Rows from block 5 of a small model that predicts escape time at each pixel, named by matrix and row number. Rows with one number belong to one channel. Each number is 128 + 32 x the weight over its row's rms, rounded and kept within 0 to 255. All counts start at 0. Numbers have three digits each.
After each channel's rows are labels from the 100 images, of 14848, where the channel reaches its highest value: "strongest on" is what is common among them. Only what is clearly more common there than usual is listed. The data: views of escape-time and Newton fractals. In brackets: how many of the 100.
# conv1: bottleneck pointwise conv (model.blocks.5.conv1.weight, 128x224x1x1), inputs 0-223
# conv2: growth 3x3 conv (model.blocks.5.conv2.weight, 32x128x3x3, transposed), outputs 0-31, a 3x3 kernel for each

conv1.2:096101140146089119135157151165132083152103198135144116153090077175148178171188106156074163107101134125131122105148121132113133148161121057127114151127125137152087133176134096118098114132126125072117101137198064105165110139119089170140108103128150134139178109150129107114125141123174099225099094193134108095213108116125133084108132096095106175070077099156091120135071129142175089113160101176157187141142124104098078137153071084095120153159063151138165107180119077145107128110203135192107141199153101145170136108070138140161142164163193143124088125097091120159106165167085132083197151141121122124114087104162139122141066109131115147081108156143137162115113115084134129100117
conv2.2:094098121088147140129139100126111135132148128128098163114160077133152115118137170170136159125127110134112139096153162120041168141149114149178137128142174143095103135190136097097136162146091131138110073232099088108171095112128137150121123132138162083194130145092083181124153124131139113130111129086078106186214019121140238099136077116141234098126206128143136128100079128100151122165142154119099099132099170159145147105139103126109136107080126151149143128138121125152121148132136096149128125150146171164100153156126065051108140189184190208147126230169072151203117072150116160114141127151177112144129116150117177115132077129168121125155044148125168127110113123069165180123165171119107121126210151114151139136145147106119121162102139123124141105131100120103132138126082136120154105121150119171123139083150140136079134099109150185132157182138135124143136133122139137122
strongest on: Newton basins of five roots (39); dark (39); cubic Julia set (27)

conv1.31:129149130093144167128144158154110166111140158072166148168165104131146176132143127142174130106132143135127144116130171161118094108123119136137119169120135138137125121085156132143137107120138150122109184078170155136162070089092141116102089092091106137104088057141140147136113077112050098116117092077145175164140194131034124141160125121117113109099124166105182158130120138137152155121146140126124120130108086159214136105129132127064082111181058111107135104118087158103059084057178108129086120102080170164093171164112132157109089089126141069148104089149123111105133098106166124175052108133188189185144107115119082075094126156123190120125204074122133154185110169170133091115075
conv2.31:159147105153120110113131106142081152066192085181075142176229207103000005098149169117114129124129122123138150099134133130087135119197088087101163137083101171156157131141125114158113145041154134117131109157178100107124064101126148188113149121120083232101219000186190080108134127123114104164111154170096076144133096110165132142118104111117145169141127122108126165166134092137095120110151152063150091193133113123111110135127129142149127128132120123144152095155121162095127141142111124161111123108137123099150162124129109138121129117186111123123140158148112123113143129091113129209097079122165151114130088120134079141111147141136144137164124105103123153132115100133170135119143110132107104113112168118164128104101145157125132179111132139130103136115118127132105097124146153102121107123168155143125122155083144130128125111091117151153151153105131199081131092120105113174
strongest on: earthy (44)

conv1.125:127124132160113138124089150113123166141076148134085104117125139142110086122165120156135121111156137154160170129162157133124106159151074143104076123080115107157161080073149172134162124127123150099141141155143146109133142136195085100154138149131147122100132108159125163148083128161095128126131101078176204123150161138083169176135235151150091126104106205172107117143133076087146172081125119136142079139162095174097162090168111121134134082074121160143131104129119142123170135165118178135174112151085146132104139163103084176083111118117194141082141135085048119123093143142054073176091158117164140111078085049107095104143067139120123082089212178084173123106117145104118117159063
conv2.125:109105102106126131126130146088191104119094136141108126166238231151057013047157134150160091121134114130119087197038077102215103069190130120141128151118111161077126107094056164220188083092151119186111025195177109123119094115112111157103149143127087179071159071167206060171099131140135135131156137079120088149140116076152144141130120137079160126149135100123141121120167104149128163112134157126134104143128129108119084120131145143146138105144146141113138111129086136103147106128166132150133134122130126176133166093134153145129086145184139140133120131130117140125134132143139156170141081090130133100093103123082151120144149127102168090183080133072126154130134134091165096108132105124087127092166145158137104158135129140125140138138095146155085121104122163073152137088148143136117175109097137166090181086122102132135135098162106135113112127083120091115085134168117138153
strongest on: earthy (34)

conv1.15:150169130152143148112123121121119127153167190156165121135169111114127184097128156144149118101181153114120100128096116142158156107116169186152146122129121143128152141169163161117162196127140152180111168162110178172106120165147141128146123122147176134141122117137150079133116118132096132133131143201147147149127179129118134167182144146166083110161155173166217116152159165117125178154116146150136129146119159124144164137163128124206091154109205168176168173154143174156182157167105191118138117101157155125123169171148113169160184140169178119143123133182127088140115148107152133157172140155144163169183208134189100087190212176098155181180121148186174153207175133153135156140099
conv2.15:201121113131095136130125148151184104082086128129133140110094127116108101109247114076144153154134092136104178093116137210101116080122117114138109120166227084090120122152122105129127139079131144105154147051117194158095138178060097096114108146153127095110151084171087147143056131134167166096115107154137143129019140173150094078127129154130052098174149103133123102145144155108098170125146116076108149118199146108158161124139096163100161124117125163090116107105144155114089142117107086165153137098153031146115163107121152138146132079044154145109129120070104097107158113173132125177087088137140107120138151076148140121147107140160122128105105110158134112157144118142093080118138132126163144131081098091179105186090099074111099113109185049133173181091161106147115110153122140152142092066161103102103137142184066133116128135156123063112153133146165137130122111107113130095
strongest on: burning ship (47)

conv1.46:095138114072128089122100093101129171099195095090125120122118090099107154093105125117148093152159131109090100124127118096185122089069185151125192126119146188084139149158157121121166127117126096166146153113136170139109158121113188116157132110098106132108149133144145151123101185229114172122127126167124135122144093129171135138120187150159152167110138121151123105133143136117157154195168083164165099114141179168155113110161172152138167137113133212103115133155157138092159125215104239201152121099106146127177093134139137117138203162149137141134139139113188185164141157130134152192118070128159151092091151089088164142130138159205084153109127092107098109099120066134147136157195
conv2.46:143082115098109139123125159144148165139108115078150129080157107139053147152178121129124128131171088091113123135094101146095179096153100121159110179228131083120140171109117103255150125082154140179148012186126121047128120100101083125120165133146128122097136143111141041144091202112176142096163079095108057151187080073076128126115141166114165119158062140085177124161157157124140100162133080152087097069062161147154176124146174153141161122161102142130111148149104134150144134120135108131095127115144133121107128110120129157109119096130118185121104133136132116113135117124150103117157157058097230144130142109085158103147051116172099124119118132105106140092165156122166121125105130095128140109165147138075155163097082111110105098110120124129095116083167124123116122096141096148138102150129145112108178044159139135129150127150145140081137135140120122153060152112126120115
strongest on: burning ship (33); grey (32)

conv1.72:055061156138117172218164141173195057152092144142144116151100107185171141173146120214079153137069082089138165131122122132139172149174143044162108136138140117161070078126140138166121139188163140079131093159144122119194136166118106144142136151111194123148104190112169085163179148212138116141127090161143108123141159126165155104113126115116098111093123066161082087158115131137134083106088128185148175117125126115070133141164095134102141166118096111163144120166138111072119140142189113122163112135117114122143088097076158133105163104138107098148092140140129109179144133144119168135099095134093140144097139092128077076133144159163145168140108148095113143141150098091125137124216
conv2.72:110156125150130106104161114181071137076158168117151110145086170088147138174081120117102109093134128154109128058174124158078152145159107101097107121122089181140127118096185167049056111176138102175124078120146156099125100135148122126141129142096096162191172065052111170145125105094103112163129122142183107130118177109068151144154126163120158179134154107140104162119126128140159123125154149114169103136128145126125134116115104127081118136107129101140147094174130140170118118159110127168162097175133203151052102163137100121187164141233111168088133172196068111121116109101098145132146138143125117109130088180106131110127156123197157120158102137134103101125166147094161255130162094121102160087147193159163106103150124195141111157125148110150093164151113130103136097146120135114148167077141103151095194121115129128136200168074077206151093142145130106143132106177108137151
strongest on: earthy (51); Newton basins of five roots (47)

conv1.94:195130162155179127136101105113112157111171077057158159088157144111110138113120186137121104147089089091125066088129104080170096108091087179123105120066149077130195101178136136137158080111145100122167125101150145165092185084109163107154098101140174149113086205105147085135102133098139140142095134133137073152062105100136132108155114122150193140186104106129119096127110112102111103099139148074113114125159188063102081129159173143128119178120139169153158190126113164145189123153082149138141121060104173140113146182069087070149128126160132088119107135130152126203109111060175115122116128168167110124137176107064087101086131113120175138116156086149128105177104105148126147119147
conv2.94:126124129130124120124143147153153114126044175103224083172150156106195108127080083116172117102109166157096149081122174182204014109092191097093083114150126147148156115131117126083104127159146157113109170024137199140114097147121132118127124177151138135064049255089140135115112105116106159143135157129214154099074172140091120121128144105087119129163083113158106120138130132142080118132176073118123133115160130128189108107122141112131097147113129113157106110131132133125134129115098098140139144097090161112149112100164152120138142139116130069109126085066184107087148200145121128159109085140108132164138182084147148149098110138083084128095129179168160135126116136106144086161152130137166120119131089127114090167129118154097134110099171130100141112186144109127105109112129130131135120138136096057163134111162087125124108159152111114102135148093096155108131157080169075093
strongest on: burning ship (30)

conv1.0:184101095153165167145160105108138105101114122119141174152114130129106098124105101114088153099135090084060106145091142127078135099115098094142138164104142114109121120154117084112130130105093127107150095126123080149189125120090147131061120145105097109152152108081118104096184129115161106148177089117119113092110208108130141110116108094074133178095095162131118213124139135126156051088142099081148221089124117045052115080092148158116142112186118104068129131156153121160099129108181102163131165192189155098151194115088133073155124117131148134106147121111127200102141147190101127097194119115144106144110085088122173067080119099123069128166139131192138152138101146135117177124088
conv2.0:102110123107152144123111118113127131093148095141111128134144116127106113121127113159135124141127133128091124126100141121136142131135124138150105187117081134173127114118142196104090101161129133173093073209107161058148118120130145157102137127145123103155111196092124145131116121103113129124123123122115056153255137084071216135136117103071255175101156120117155133155099096105138137096139148171135091139054169159134144156142123148136133117124144129157153121114131103142128097154148128134124114146143212155079125152121100093114083192188146207105119194238074113136123111106112134142149115121139121115135108138059186092143130133169105132205035144111114144080155176064166200106142109119114131078225176129148107117130128154109121137140127094160135111101134133116143124112127122104148107108129128156155170052121131180159125124133098212161098119167147111158106142170116167131
strongest on: Newton basins of five roots (47); quartic Julia set (27)

conv1.121:147091137145110151115133138113143059129133112133132138148109126130114090119111134131117121099146137109125169076140127160067113108116110090137126139151075100137098088048139124090121124130097115115127110130105149117106158091101110161101133053137139142126083043114139109175136127121068097093095098103105097098110144100071065118098067131135177092191124117118134166171143179139094116121120066154073107093100146085089129112130153152099084104140106121208121119095097117161175190105150110142119116137111144078085214126077126147152151102091114105120089110163141076151095113098203077139126066147163131160219155180125130109159181146100178140164063129220090189173122118132149152100107
conv2.121:163139142152095087158125094115176115093126106130111146063063143178196151125114085134113135118131127104147136149069175150090150166088087097132133096091133127182189071130154095000147251226079085116223105035153164158097128151133089055111109154171080085147131210104126111077129099123117126145136194154094151166135097168079084147134130125171121145111094111165098115118135136125123071152134089122118138135114105149157132121178122109113132125165095113103159107181143145152093130141101118151121154084110146096145153100151120120152158091176116120089106116135136067045142160143120118101131152121091153187103127136124108125086163098135055141072139140197145118094142170136126134128112128109132141160103135093109071145111110161096085118119158120091130108137125101160122120138104106132142119133188097075142116132123170121136116138162134156119137137086094119121161147129148084146
strongest on: burning ship (28)

conv1.4:132107138126146123131140182096088133126165158121167114163042081101148148079089091110086095096147100133133162144147122131123091100130140199113148124109108231130244145139153150133128145121124165149083139118158113160149140099146077113119168120116187098176148093118109140149143117139139180158123179113149141105156060168075082152169141137204126149167167198123182189060154093147158138115183103162119105125152073172192146132133138127169116163160135140163160169152142163149193167144162184137145171119132136125122126104178125173121123130134074178163133151106093133086109147125068142156155131133143104177140129070128189138142151167181102101106133102161105139158123084130136141110163
conv2.4:151083143133122172145074187074175134168126052070145169097167109160061154132189106131081151079171108151131135144098132140112184116139093139171140152206143071086113166109099143215194109040110155081124114194080123082160159165182095127055114109122144141139088121122141088178057157185125167114130134045126180093109065162111167111093129107157130146142128070099170085111138106118147185135130103093179137156151139130131128127149157127110120128115082165132128120148126065107126147157098150128159115149151143142140112104087098085082147127127139150104127129056131150092094124157108121134108118145159120110165158096092215162096124167137130104115117097147121157111139098160127124161112073122105152151160101137110128154124056095108131132091182092176067159068174179141146133162106073160120101127113096166085171098147119113176136124155135116087121125130164135124137114141133085097
strongest on: vivid (42); burning ship (31)

conv1.45:143132147138139160152189127159159141175123153103143147152130119145116148180147134147146175146087141159150164129161148165207176158189110140125172146121144144155129178123162131119147083172120134074102143114152163128156061198134162122143132111076136130111150119151175103131165122121091153121051121149163144186130131168112132198144135150118106086159152138173131140126154128169181149119112150122013058165117173171144077103149156127098154136111102155122138071096108114120133139115105166087145109101073121161121146155132099142148187127109111073142126126159125048133166106070187143103122180155123113096140147172131097090161211126143108123155091118163203130182111044172097110101079
conv2.45:127144161153122093117110132126077182114175067120147161138171162118039096115167125103126135136137137130123133082222059167080138095125177127095084112085136151161210153122062110195117114097178144100140122170133083120157109132144170144090096137135097120152224000234146085134132108123109124151112141120112135098078110113186098161107107165087170133138138108130137140156139072132071141084149144075170119183123079141100147188121130118115117128153098091122143101161102117113113124152122101156093094094160114151080134088157139134103132147152077120115127176114123168110140131104108142166106084160162122117129085142139092145091151142165178128178139075114087123119145091100162126149152063140114106094119149145171088122122133141142100145116121111154071133085133127140124152092131122129132119109136099191101156136083135124113126145088129170122123127141175149085116087120121110156
strongest on: burning ship (42)

conv1.82:112126113105148114110106075145136102130157118120134108096122120080102106104101157131111092145147134178125097150102128130129130110129107147130089096155108105129160085079067171136151087108093073141128145113082132126111098140110195115062131112116164121117101145102159117167151123120052075079124205130074071111085118119177078083127092140177089103109131071085140132171122181105111164159132134145110125088153148098145108110157118103144065132096111120129105074107088127141122172066062114117121071093079162078147075155132100097090131118080161071130148113096121101103103122105099123148138094115084161073173148131055154067192211181171166178154159082103149154116188159144130194146121
conv2.82:116123118129146149126139114119037100092242190160138048120126174100135127107110123150119138156144111159106128000255144204020120150096153091136139157095142167094134085076184202109140128091129135121147125100122192137097083139103140135147171123139189047146201097116178066102170162109138149114104112123156149070145167154136131115102137114137183097095143087156121081127152166108104116128098128115141135136130126167152074204134123121125126145133111137155150082120153122090119166178136109127106113116119168109121138131115086116094179206146115157117094140088145129106157140135150134112125121151121147146130142094118124135126127108053080138106140176145173167146106103139179136112129122171123110126177113127102114129126128134128148129128138158103144142143083109131167125132112137113168105102154116110117104147154118159127116098125158170103102154146140171139141174068139079143
strongest on: vivid (40)